From a checkpoint of a small image flow-matching model: arch uvit, norm layernorm.
Rows from block 2 of a small image flow-matching model, named by matrix and row number. Rows with one number belong to one neuron. Each number is 500 + 25 x the weight over its row's rms, rounded and kept within 0 to 999. All counts start at 0. Numbers have three digits each. After the name is the row's rms in percent of the matrix's.
After each neuron's rows are labels from the 100 images, of 14848 (inputs lightly noised), where the neuron reaches its largest size: "responds to" is what is common among them. Only what is clearly more common there than usual is listed. The data: single printed letters, digits and signs in grey, bent and noisy.
# gate: MLP gate (model.blocks.2.mlp.gate.weight, 672x256), inputs 0-127
# fc1: MLP up (model.blocks.2.mlp.fc1.weight, 672x256), inputs 0-127
# fc2: MLP down (model.blocks.2.mlp.fc2.weight, 256x672, transposed), outputs 0-127

gate.12 091:456494459559516516470554507494527478473491548460492501522506508492489507501467500492515556489503463506507467430497478504500482476466505489517485521484514520489477517477498515541512539525484503511509523548465483505486427434489521490542513474478538484522479492525535540534519497480481482487554528470524460516527503509482471482483515500506557488511477477523456494515498508501465461518530
fc1.12 096:577529516536500505512503495467492520539547469494498514469479496523518503522498500548536467503503515490471503542488458493451494496521474475532504493475504498490476519485549515481511521505507466524485503465482500510507492510445509518542508523487481462559487496504501485505490493496494552543476512490569498495509475469496531468476508517562496479446483511526520472493500489467479466485483
fc2.12 094:479534493479524479529480485546497460511463474490509537518497456491483496515488485527478544482538524496489514471543515515526468533484470530481523483538476486493497574471511486517495509495492557517457505524529499484523484520490504498463486502444491525478506542489492520510484498473517510464529541467441506519472500495534495512495464495471496518490456497482497464489491507552494532500521
responds to: bold

gate.83 095:489463495451446496465523502511459481500508505481506489506492537469521506500506453513465486487514480507504493464480522483515539478477503498467518492503527538513489448475490525523494522495490525498487515517533501526507543484490465479512480501487474515536529502481472508445534466438501528532488533506482537474496464472513476499500534502530502489529528516498504475522477540498564505459460
fc1.83 094:485539512517539517503491498472537512540542482515505495510493493509505455448512487500519459546525535487473520468519474468522511515454441515477463529501477514504489480532488511506507534511470441471463529456520518484485523502494534474526513531525513542510493487494464496510514505521511510493496493481480438512496501468475488469471507504494491533464448534515477470502469540547456484545534
fc2.83 090:523491536559550452466499477535513501496494542458486468476504507484491517486481503505485512497493573490498499509482469508506474498514542516492493477507473502460470494480494464500474532493543512530491514500477473512539518469459468503472510456530505486525529517515512485529468498543476492477503536525533491464552518511546528479446493538490516502468524548472526520505494485537510534487562
responds to: digit

gate.199 098:502496522531495473509513523532473438510515530468519515540450515489515497524479468460512486493462503509509464495486493514481523451508482550516512499536503507482522504462454487547461490514481545486503500489508494510535527512521548497516479489501470474513522487487486499539509503435539530518509512499528504515555556531523518518479500478506518469465446472519469494491541499515576518494484
fc1.199 101:490491489469507510517531434499484503493458480503487450482501495518524502472517513534518504531522470507545523487505467524507449519457504497470460537498551536493527534519487517457517512539499477503534507490531522491504485443513527505514487459493514566474482518482533518488468483507486486494503498522483490517478518488447472464489527515514472484537463464512477510536474491468443485476514
fc2.199 099:476481539503488538562528464464489500482514491442485508492478491448479505505535511503495509535511493496496517525545503492465509522491488476514518488478506506544458494513507546482475499462518562467494521474456520457511493518466533518471480490522494508510477528516516498515487516517491507521479516488478502484513447491487463528557506455498527435502572454471487536527500466433510513473531
responds to: bold

gate.11 105:493520495499491463521541495501508483520478483458479445526494479475501532459445461517507518522503513449455503506524447541489514494545500488518507509461497494505479530459538485492495508472510478506520494543512535544493466472519487467526482522531471482505513469529474518513522503507525519490543534536505505538569475510485513510528521517504497540518473516496432510525506527545495505506515
fc1.11 109:493506508511494502516497513516509485506541527480470471517463502454511493473468524494526497524519493511483470498549468522481503502462484488560479525455513485502514464472497510478515514455459493479493527488497531500535517506483517466524516448484541518516483499563486518525525473484533474543532464487533488506522460523501495496568538463497521528491411494494521484521515540535514469511504
fc2.11 102:502499559438530508496471492510501436531528518551523493515509481502462478528527470533475480516507503523479521504522467514502501497524529471465494468487513473482529475534509479508511504502498493491493492510497490503500553507448491530528516466502477504498504516506465464474474538487457464513468501475498483482460476502484487464499483469471489529507537473461525517511508467500532472489448
responds to: serif

gate.367 095:509506501513512503504483454516474504567517505482506486515467466511446539478519492475517491525507499520507474539524519530515525529459495478499500504525499501452465517480488490528501520462492499510516505535508534482532470478504512466504487526488505517518511485482520493477506469467489483478506487460502492504533508518461520503453476503492458491544508523464477477493468444480525494489456
fc1.367 090:466476548511534524501469516458513475462449508514466524522549524530427488502480484496512496480455515480540530477471475489514485520487475505470496483492521508478508466471535590526513509484481513486525468453521457517482460525504515502488498498489513497483503513506493490530528542514503517523503488477483520492486501520490506513484550474493564479499528475488490505525473513518495479487489
fc2.367 092:524465502499478503470513448541486489541471502511522504489471495498493479532495432518512494511528505531494504517510562509482560557489505508462490479488474524487511511524483487499502523516498526546512497533518523495516520538514501495499501526477506510525475516502534509464444461479452473529459476501479505479511524473492495510471440454502492517511509544528477455519504487487527491509476
responds to: sans-serif

gate.29 100:457544521511501475450509533511496514512513504497539538526463463524457524475509480488477554463471455530523452519511484531507497497561475511499489454466502487457506505479516535504503506500484492474505480467575524538535483517484442510471523468534507493505511519498490520466548484484511515562530519511500563499508489536509540509502500499486499550536506515507514513512491495517496479474465
fc1.29 107:507474522516482552512480484480524501489492488510498507514527482492535516513540548466495472515497530494487565522492476475477506475478477465459499563507444537499498479495504481456529508486453512488487524500495509457498505544513528483467495520565472471476454537490509516504453518503459502475475522504514526468470518466514481453475508509495453524504556457483513476471502520484492527541522
fc2.29 105:495486539530495497493461494495544472484496467542500502458502522487524505516500513564484555475512513455466540491468469503512528490459449467528541497513496477520518484474455557505499472529490476514468485474508510500516509516513481489524473528546502504465484485460561526545455504515533490506458469491493516501516528520534476543474477454513476525489483503517516491506493515533473507528525
responds to: capital

gate.582 102:520464531499521470505443485485492475505467496505478525473488488511499483495436464490484461495536515473500530483494521484476531518480498489488494486507514512538493539435501522489484499512514502496505500516470509501452497430512496510463499509525506489510510510505489499478497513530553517452512503540507495514476562497501511499477498485477500503483520487484458502574479484525459500477532
fc1.582 102:459509502453533508507530467454527511533515517544463525495506534493524528453507498459485496511516515459489488481517479530511521520500494498511482459521500498515561500492518535516518485514507460497480492429491521533501457478459527478503505520490497481509507484531513494464477542528525536520485540503495518525501489470498496467513514527472531466534508483502522492557460526566471532483487
fc2.582 098:510514472548497511485529505479519447519517508468454504505501498495495479468512472511498490481559520523518535485518516537529502496485480499500509535525532490510472506473527531563487525486506538504454499498512505468498530443534506489521475498477488520489501475542482547510542483474535509475497492483472478559489536500490511463507477471469490532490449496495509514537446528518493504502528
responds to: dark on light

gate.240 101:507490509497510536507459520457512507469490529482487509486518488521515529516526488496491497491458517472443485482479502476477508515501521498492468533484532500513467501461495510535500486472486518488507521576517527527515486492529507491521514513517471506542489477530522501504526491487497431524526493500517499529556500521519518448502462457493513511478475501531484481485483534573480499533476
fc1.240 092:496482514492526491546521499465509533504481494516519470493496551550529513493495510496497474502496510539493503517454493489464487544485534514479530512493537507532479540516492534466457467540503452510511479454485494529510497486489518523463466541465526510499468518487521465525460538467482483472515511521501478442475531527487498544482482521503495451505538507497527478520499524502489485500494
fc2.240 088:486533525467532535517494503512468511538494480511555504509447484511475518461555507467495522519513511468529514513538452499479576527502469511494490470442504494532499506486513459512500519529445488494476519466509548500526453459479574491475495511499484528494509527496535490492467481500436509501494536473462492487508494473518516468523493525491488480513514515503484534552502505527470540499542
responds to: sans-serif

gate.9 100:427535493504500509493525497473484506486513513501445517492532529477463510492494526479521499489523480478513481473491478540515454535494508479538482568482519469491511517466518526501529531535453489477516559517509545512488435463532497457482527517483515492519490527546575523562543518513539493524537491517501445537524515452484497491498467527481465539490459528499494523527504530511479516510479
fc1.9 090:503551496511572512477478496475549446493517502547476478450533494464505507495504561460533475540520473452487516485513511488488453468521511490454487500500477505504529529548527449496486490483465493548509510494485508500477482504522525477478510427463481521486477521490539466541502525502466510481488520509478474478503478519477495474527464524490493502495464518478501505518539491472472537514509
fc2.9 091:491484520486529544489519472470518490499507452557534482486487498506527486489488546537485513491520531507509501472470489539534511513456520445502492506501494503512507502508467500491489503509491475454523501524509466486484511511510483507532486492549519506452536513465490490534506487489500506522467501520464515449489491521552482473456458465468489495503487457482512506477515483486470512496522
responds to: bold

gate.62 099:489478495500499523482542507489511485498519496469524538521529471516490520442454486503521487491477551513457485552491508510490474477475510453558516521459492517520548499493487505496471509467493475511526514490514523511503523504516517494528472500487530527465476500509466494490498502503500496510502507545544515481523513461497519519547536527495472498533450465511504527513497544487531494516480
fc1.62 099:543486476494489485507479537537452499457518528501494496505511446500507498516495459491477509490468474508466487522540522538500473464543515516508500484517495509479520496469492535511494480472471501524525487515496468504503449488555490532523535529512507448468441540469518547470518496489509525501520494480507527491505531528514507496505531481521495478537470476496494507470521477488535516497496
fc2.62 102:523451513475560555508491493510546480534512488468508528494507500477498506507505504486522510495484509545473549499502520502488524508459551495463494512500498465525497463490474492469480488529499525481451539520564497474499465502533495493507493511497551495514491486534547497517470503516485526509472508481465490470485530505491461476507465496490467540481522542513501526513442479472479557488524
responds to: capital

gate.528 096:474535465494505476529494527508513516473539513509491521490531512506504520500509484503510519488515469487499498417522522488527489546496473475510520560484517488524527497449505479491517526497465481501498455527536524479497467526501507481477503518512471508512529466540537493518497457448547491520536508481434488510476470501495468467513479565506499521503507472473500538499491491433503508473487
fc1.528 094:549522452506518506495499490522459509509531534511508512544495515531515527507509480492495520522490521545517461528437475506507479486528528537516493514513454489508549492499486520508475494504524454517493490505468497505464501501507517503524515515449550460512512514505465520517446468476448540493534517473521487520518524478537473474504527466492510497487529505517525456505481470504520512510483
fc2.528 091:468496529504514459435447497540510506454492523498503516484512513496505459507546493516488513487464502486514509514495489493491530516502454470491525549452528520477484479486476497456501497526470490478515500502515463516502542510499522477484511533476492489484503517490542494538523466485521486506533538478425499433519508545464494495499467509546449555517487539505534478517510516484431524550518
responds to: bold

gate.630 104:485514497480491492521538478474494528497541538481492527484488506532439506487507429532545546502518529478449561518540434525484500507522492519508523506521505457491474542497521468508528525513499497513501456503500476501549476511482533558536493508491482501510491466488496508534462480489510466491475499473446494486504479485471476475449511551495488481503518509504489499509526529507550495493497
fc1.630 109:456511498500488558466502494500475482509472503498498505521519499489513545473469529450489485514503527504484415486493454529535494519509550499506497549477505547478492510492458517500520505451537492516507503529520529492471469471526436497525519486519509516505534525551522516438547529515476446474501492506510510478530491535495487492470483455521486510485490516496485506507485539537464506546491
fc2.630 107:513451523504518490506470518489518456542491497482447515503462528484475538504497506502506502464514505514483505483442490531536495524538545522501508515495517519485471534462510510506510499521505478501499508543469508504525512472538496493507483565495486509509514475499543541476459499451526521487512516520470475486505511518486494496491485518462493481453493500521484497504507493561504526481516
responds to: bold

gate.364 101:480485520537523514533507466541470504494533493462506492497490505501516512479494499473486499490529530494472505528478492514477522496484543535495485501515490476509504523467505504476457453532527510515448533442492478478515457444485510498498498451477511516547555475495518475553513503477480503484547501500488452509521516476470522493531505497491542489479477457496540517524513476563544483473538
fc1.364 100:494454495525441534491540477507517514508493462497465469472489462518496522476524486491507508475521534491488543503478466497477473531494517495442478550471535491442488494509481515489532516464511460495482560559480500492484453518510541443546531503506462504519502501528471497462493496484480510518478521510499494490495495487492467501491565501506494477542477454506479506469516548502467479527459
fc2.364 100:511489511472461553525565494455498475496533473510494504480471482507507522522522479524512497492561493496537509493515505431546532549476478468507478477515502525519497526493468504466491501509447514482482471465501508438498484522525503496516488539506490520488490487467510524522512512491487509492496492531488498525470493507517473503529498446501485474503510442514476464472480518485466480543499
responds to: capital

gate.178 097:514490517516458507519495494491463499559522497476538505493492460526479523506478507489469514488466504495478513531522497482499504450539447498539506459461500493532464493495531532465446436511493537502536508449512496555494495509475511507532501447523486505541529466461466491554507507528533534478471523515524494506513522457539516520484522509506453496463519517474481497518509517468486500505483
fc1.178 092:508486456507492476471502495528521527493452547453530474515482526493520483487503470479476519499482515479475501448491502513492517508462514466414462535539555505506474481492505455530494516502534483511495505519522476503488452506486471502533510509499515475526509504552543484435503481506481474486541470505497484488513487492476502522476473489481577496544512492501492521487451514497527516539510
fc2.178 088:436497512481531484534497492479494502498488516529477521471564490501459494465516515492481514532484494467487509528515526519498462530536528496484524489453483487501501547456484464461501518520489489482487532467522523518501527489463540491519465499494498547474502476503494467494521507511485488443491527471456505503514517470490477486496495516523514548490556519475523504485519535462523504499532
responds to: dark on light; bold

gate.587 097:466486476455489516503493503520515492524485504494488483514503469511498505524500489481461498493534461436463468467512499504512512445484457473493439517474538478476512464490506480538512503479466530485547526555489475524517511504487473472493488490500487503507511513521527540496498536504555442471517496500490504513544512523483549521551479503527487534495502499519486513500524488524462510519546
fc1.587 092:490490490523449500490546489496482491503507477522509511448528487491538464523529537487532475536489521540505522503506435452489484511513488488481475480487500509465517475551515522484532518471488480471463511480482514479529559524491502488510481515506504536512502496520451470459502506473482518513483499502516552501475501497472483539499544479488437512457525504498508478484471546486552448514466
fc2.587 092:472495490478513487519517505560532466467477509487469501526487513535521532506531523478465526472503480498491506489469518509501516504526511498504522470496451455542543492418491503529490490566501473521507480494496466543504466475453505517474501513487493493532537504494573533494511489508484537493519534476498510476529469478517498513515515500513490484482499487502513506522505500515500516531516
responds to: sans-serif

gate.447 111:489479481509527516472522488535473467541551527448540536492495497510455467514466499443507513472513557436507500496528507519517470465512484517484518509509479455428528506470494499529448520537520516489483482525477503521505486491513515458485529494490481508488525504495472510495519516472495533518553509514494540508537510490517529486484474490490554524509470495502497501509501441526519532519511
fc1.447 111:505519479541485548493500486458550478506528542476533509523514524476484509528531527476512495496487558489494532517528464525508484488518490542457564483461459489509495506505495530533454512502506492482493453513449526520532499487492511489483538528535492473499468488520446497498496506494447501508481541498509538487496475485500456531481499477478500497494473488467515535489494501488516522526515
fc2.447 118:496479571519537519500564489508490519479482502521483520488517482534501495506494522501506528468497494476490524504519510496482474475503530474503557496495469486487484472490505488534483519523478495537469502507508494506491518454513485529462522492540431494477511524476466501485473509462507498481503524516524479528500507502535511484496440501458472535492508488474576509529484450519508493510490
responds to: digit

gate.410 161:502477504496521508478509483495477524500450497527521485478478516536492478538529531492455451479488473545525536525478531475496520501475519506494491483542469480466488523534521493500478467517531509542480488495459471484460514513505508536481465494498522487523493520478510501457530528530468495502461506477462523469480497534536503505488496523529484481486540496481546447478474478474478509494453
fc1.410 158:525471502471547502505529478488486537468473486520527470472482539531515488534530521504460462493495493547518535503455530508488510512474511494477511466547471477459479531535500510504478472500531503537492489476490462475475500495488506537489456480509518506519487537476511505441513523521493479496466503500485524484468504536541507512494469530539487465488553494521546465468472473471476488515469
fc2.410 022:509499489478433522517524510499481462510526558445508481512521449500473482494480493468513495492487492449525462476542508542464484486530507469464479531492531497473522489538500520539488546512468463455506482510501492538504511513520470430510525508498471501478480468523500473498466506489506479524513489492514499528409488508487495471507488442457482511502493481498511521528521521499510479491500
responds to: dark on light

gate.268 101:484507546524499515485498508445500516494502480479458475486513499498420463453498519547519488443464519480512514512522488459532485525542446485507484474510511533462469505532522521526509539472489487474493471468499492481491511532490508485438485486516503511451502517476489478545519525483482512537533515473518518503499517540467508479467511516499507516499497516497499479511499468521542494480552
fc1.268 100:478506453487483502493543494487521504507528506488500498476516509476459460522487447518462514497484508496495483487571509486481461530533479487491497498517485485458520532456485486561518488495487520491518521520464497497503494475486482503494521508498510477473485502500491514514507494468517528544492538519490524546490521502508483471452475489506513495484479495504491516506484441492482505464510
fc2.268 106:522477511512522478499450500488483530498524486508482524509495482537473471503509454464492491510457495512520498521486461523494504466483508508510511515462501554500511489502500517454466486485519452509513461482513485513511519456527506493518464485498520516525523504521486501500498544518456504524504521502486453511504495507484464498547474528477519512470546495464534498530462495462530504465463
responds to: dark on light

gate.408 095:509532466493516526510498514513466490487534521465543538546455466484515507497472474475520477478513466508490476502477476501482520510534494537548501520495503468561492488477542535507478490539486533515499519513498520520518463491508524474499530511512453480535466485502515510515502522493494568477528537511520516520494496484525497516505498467498550471534492507499487524557530520477513541495484
fc1.408 090:492494472464514502485504494514521470493491512467482490504503539521526520515515490486497574513494519500491531515470513456486517496495508485546502540512492500486506492512482463511477464451508505480513523485506517477537515514500494491493449542506538538476478497526496439540497539496496507496506531474533479467518540476488503480543544490481465526485513475473526527523541503518537531526449
fc2.408 088:520492536535518482513510497549573477482494502522504464466472495505473513492521528505508489460469534435493494494462514540466514483477462501464520533480484522487488485496490553504469476483494485524497505532527502529521514461499514498486484479542495510476513516527520506509476485490536480483495481500536516518519513454500517487491501525535494505462501492511516520502465457535528535497548
responds to: bold; capital

gate.217 092:541467454488473469506499464478509503520475479523461518489503502482509506465479487494490515535524539513477530491472490522502458478504473474477435447532501473511504480504497508471530542515479523473489490488488498522497511474522524537503544536490520497516461492492490461532490491502486517455489485570486462528491494463483490474444509515497475515482511503502485469522498526479538469492533
fc1.217 096:492520512501502542493479480496480483486453532474433515505515508530484545510467477509545495509545477491562487497512482499542490519488477492470511519492496532447455551530464439529506530508470505526497458542500525448510477536543505532486511505513489509496492512513544460502493472499479507476533521536503528461511488519496495506506483505479494478497488495517499501515473539513509492482503
fc2.217 090:484516531458521504513497516519473491449477496518561506500484517541509499491542496489483468548510535495513476493513491487489553503544476530511472505467512510555512498460458505506504505493484492525516490470527470513524526495479521537486479508474541525491495490479485484456545496463475451526519535533551542443513476495495514554496522484514527512490503531508529459502496501488506477507517
responds to: bold

gate.584 100:476539469521496480515464519535520494533496530441506512497485512455526531527476470483529523520510508529519548469519455517529486483492512495520494491516472462506506511445503469520441513548464486505515531497487534534539497455536491475505504513506489493547523486491455485498549500482483533499508554518528492528538522524482506495492519511468541496490476536540484473550514481526530551501501
fc1.584 096:497508470470568540467454513482506542488524524483471480497525450476460547475545481548501547490496441509493536519524528468452489514530516437536479541480570504462483489491500503473525491482503501528528437543473504474511512496467499526522510465496489493486492502508542538498503503537480481475494529484502504539497456463467494494497454472491553516508461506467482533546466510477486472481530
fc2.584 096:504499501501509498452500483507501488494527537526530553499465526485499535451515488495523523447480471512488472486504472534466469530478513506522545483478494505498525521518489534495498509552475487506543486531512553511496500525506473472517522488486477512454516501501483498496510495527545508526551531473475514502498492510541477482521507443494524500464481523513469536488514543485511545523515
responds to: serif

gate.319 093:491589472456490498488501552507524468531493519487521544549531488535452557476510473497463521480493452511500514511510478490489484455527485502546522490533462526512500459491515496519522502468455531486458484493541532515522517502555504496474492550538531488461496501497534500536526488520520524469512497518493502468510485496480498483474498528467467508533440504488524509519513450482504479532482
fc1.319 097:516557525451500509475438473495514507525503499523514546490533523550490496528541517477502533486518458535519523554498490535475453498495498493461533480491499515535520469530516476523493516457534528531514480462479489510488546528502498506457488495526485534486470526463492514494471497524497519491462491468504552471457486529500507484496476495512435467554525526475488494484491467509494500483489
fc2.319 104:489458538500523477486479450510495495515504486563504495467480498489524527470507541506495507529526490472488517496513513526481518535486481478486490464522508478514547493506469480497484475529497499501507501528511495548486508505488426488528515502485490498491492479515527444484435526492474481476499493479466519520483532476520490550496452476499501495518533523503509524461514557482479491483521
responds to: the character @

gate.490 097:454510474507477463485503513525535495525527547455489536524508518515477485475518487473454504495524486482486532478482481524511522506513562520558512533529502458506505506471536524505470519517504504496504541570486524532499471478510536455482490535501515449538507491516497506536513488486541479505523468521511482559545487461519513488496490507517506533480478490513472503516510510519534495535513
fc1.490 096:454475528507475510477521533476503515482506539479525485557526510517518487484461477487500511487457516472520455497525518513498520478486480521493516521513486497485500487466515537517491497520506514467511502534495521519568494491510488477515527482514467482542548460514463559470554500507534503537514483499499493510532488522507514473540500508485478472511485515531488515494541548508509510522469
fc2.490 092:538473482487486484501513466520478483528523498473482510455502545459488501502493512529530464521522475541476489517510516501518488533518458493487500507532495516506501523537489490463540527475512506519502476511500488543516535558494469493471488500479516542464489481449467470504466543473500487495450491505526524510429530495473495528476486482506449507517531507465491479465459529493552463498462
responds to: sans-serif

gate.595 097:493508462506518501518490554518522463492497544449448464481519480502497510443487473512502544492494472517491441480523476549502450479442525497507484495499521473477506513473496472500518494445495524525490554523478508484533490497502523508503513519461459480474527535497530520515492499484488504499519478480504508511506489467498484478514522518523471490519470502502491526505504526525481498528505
fc1.595 095:519507548480515499497506473518474470470509458516527486510544537484490498521477533486535466473550531496479500480466478494451505507474548503460532484467497482539520461526539506510513485497492520517517511468498483533456454489478458468474512494476475496494507540494505490517568511522504537479502498477498450497491521527500532515500502478503503456485531541502502496513472520506520480458526
fc2.595 094:505508456528515539475502446499519484489466484490471526493481450501547488487515507530540491484552487522549484467501556513472516486496509479545487531486468524485496517511459511516457467521492529521475496458502506504525499513471486487503467505463492538527502504466454505507481466487523500529514486526527506483493511446528497502557508477480465474518505504513500484523493518514533508493496
responds to: sans-serif

gate.76 095:505472500519503489538512496501483504523544499461475493487529516470475488504516501479489539467494510527503501495530512508496502513546511501580533506504494487494471528510515512524470519522489542483473501476524531469517474460478525494509494548459540525511519477518521478522529509513504533549516511502482507522542467464509511473516466503493521470553490477473516510465484461486479501499501
fc1.76 104:537484475511495496523478496559491477461483491501495522513544462502535510495517517531516516495488445521489474514504477492479517477445516479574495520493500497489546470476496518452501487457502532486447519478486514474482537506505503497501502529488499505521503487502467495521515470473460521485483502516529551526504533475488483507487505506517469524521513498527557491502487543462491465455519
fc2.76 107:436542515468507478491491519509543445473502486522484520469469537454512502472516496543495516464489529454484495453470498523495489514492448518509491469482474493533490557514483507484529482532532505489541451487506499527508470493496485459553561507543512496516481481500525458513494452498507485491470502481500479520502504552519521522512468534548484505508511481482500467514508520526460532500518
responds to: capital

gate.171 102:489506491536501491486490505472498474472515525473467501545519492504528491521476525531496576456523501478474512478524500497501486460482496464539485522511515458474494506463511495462455528462505517501453471504484538477536490498499485499460501531494468522511518511497556525552480503479515522486494498487518518496504484465486478498517529520518452510511443484493511539499519483483499500541504
fc1.171 099:467544458569478547469509486501492497506505520461508544526503504489489493475523496483526534491518471491498488487516425545567483534512505500474488531523513534502505498468501504521458526464528531476455464508468545504528476532516481505485504559551509505489527463509505483509517484490495511490499516510517520498496468509477478476475504467526476487525521451517522502500469523524511452506508
fc2.171 102:538490503496492451474494489502521511523491535502510476539475530501517510566480492474484523495489514494474528490533500493491511489531486546469522468557517471512520478523518490538459509550496474507468517565521473484470558439496480511514541514534521495481488510488547464511486518464501514470511516486478497503487530494534521502531499528489499493485534501486518501507484462540481520479471
responds to: capital

gate.611 096:491505519474485508518513536503528464453479536473531487514462455509499500489495489500514503452458490488509468508478538479538479460488478531529476506515478492461544468487478524513543504462524505489493524501544519482511525502501509515524486543464516478511509471494464514521508478464495532445535458472503527483505535461524460494474527473514495526524490467491535497505473490518540481488515
fc1.611 099:506538532453516480484513470487545542507538477540523455466487548505485522500487528512501495503478459495506499485511472476487458488516507468497535511492498487559472483489536525496447490467527539478490510494498503464509508500498519507485466499452508506469522525502490508457515503502518510511485505514498474487482479495502490532503520501513478512421497498474495516491457518457525483493495
fc2.611 102:482523439482491494504459494480522500474505518486493470499477498476509529484495493535472477500471488513532484490505513513463508521497519506515454483480508505511508545480489482484511448467517509487553484535479486489447511532487516505519483487495515532557479493509462500493564488542479487550516501529473509479525480482481478499526484488522442429485513523475491498515505521506526527476486
responds to: digit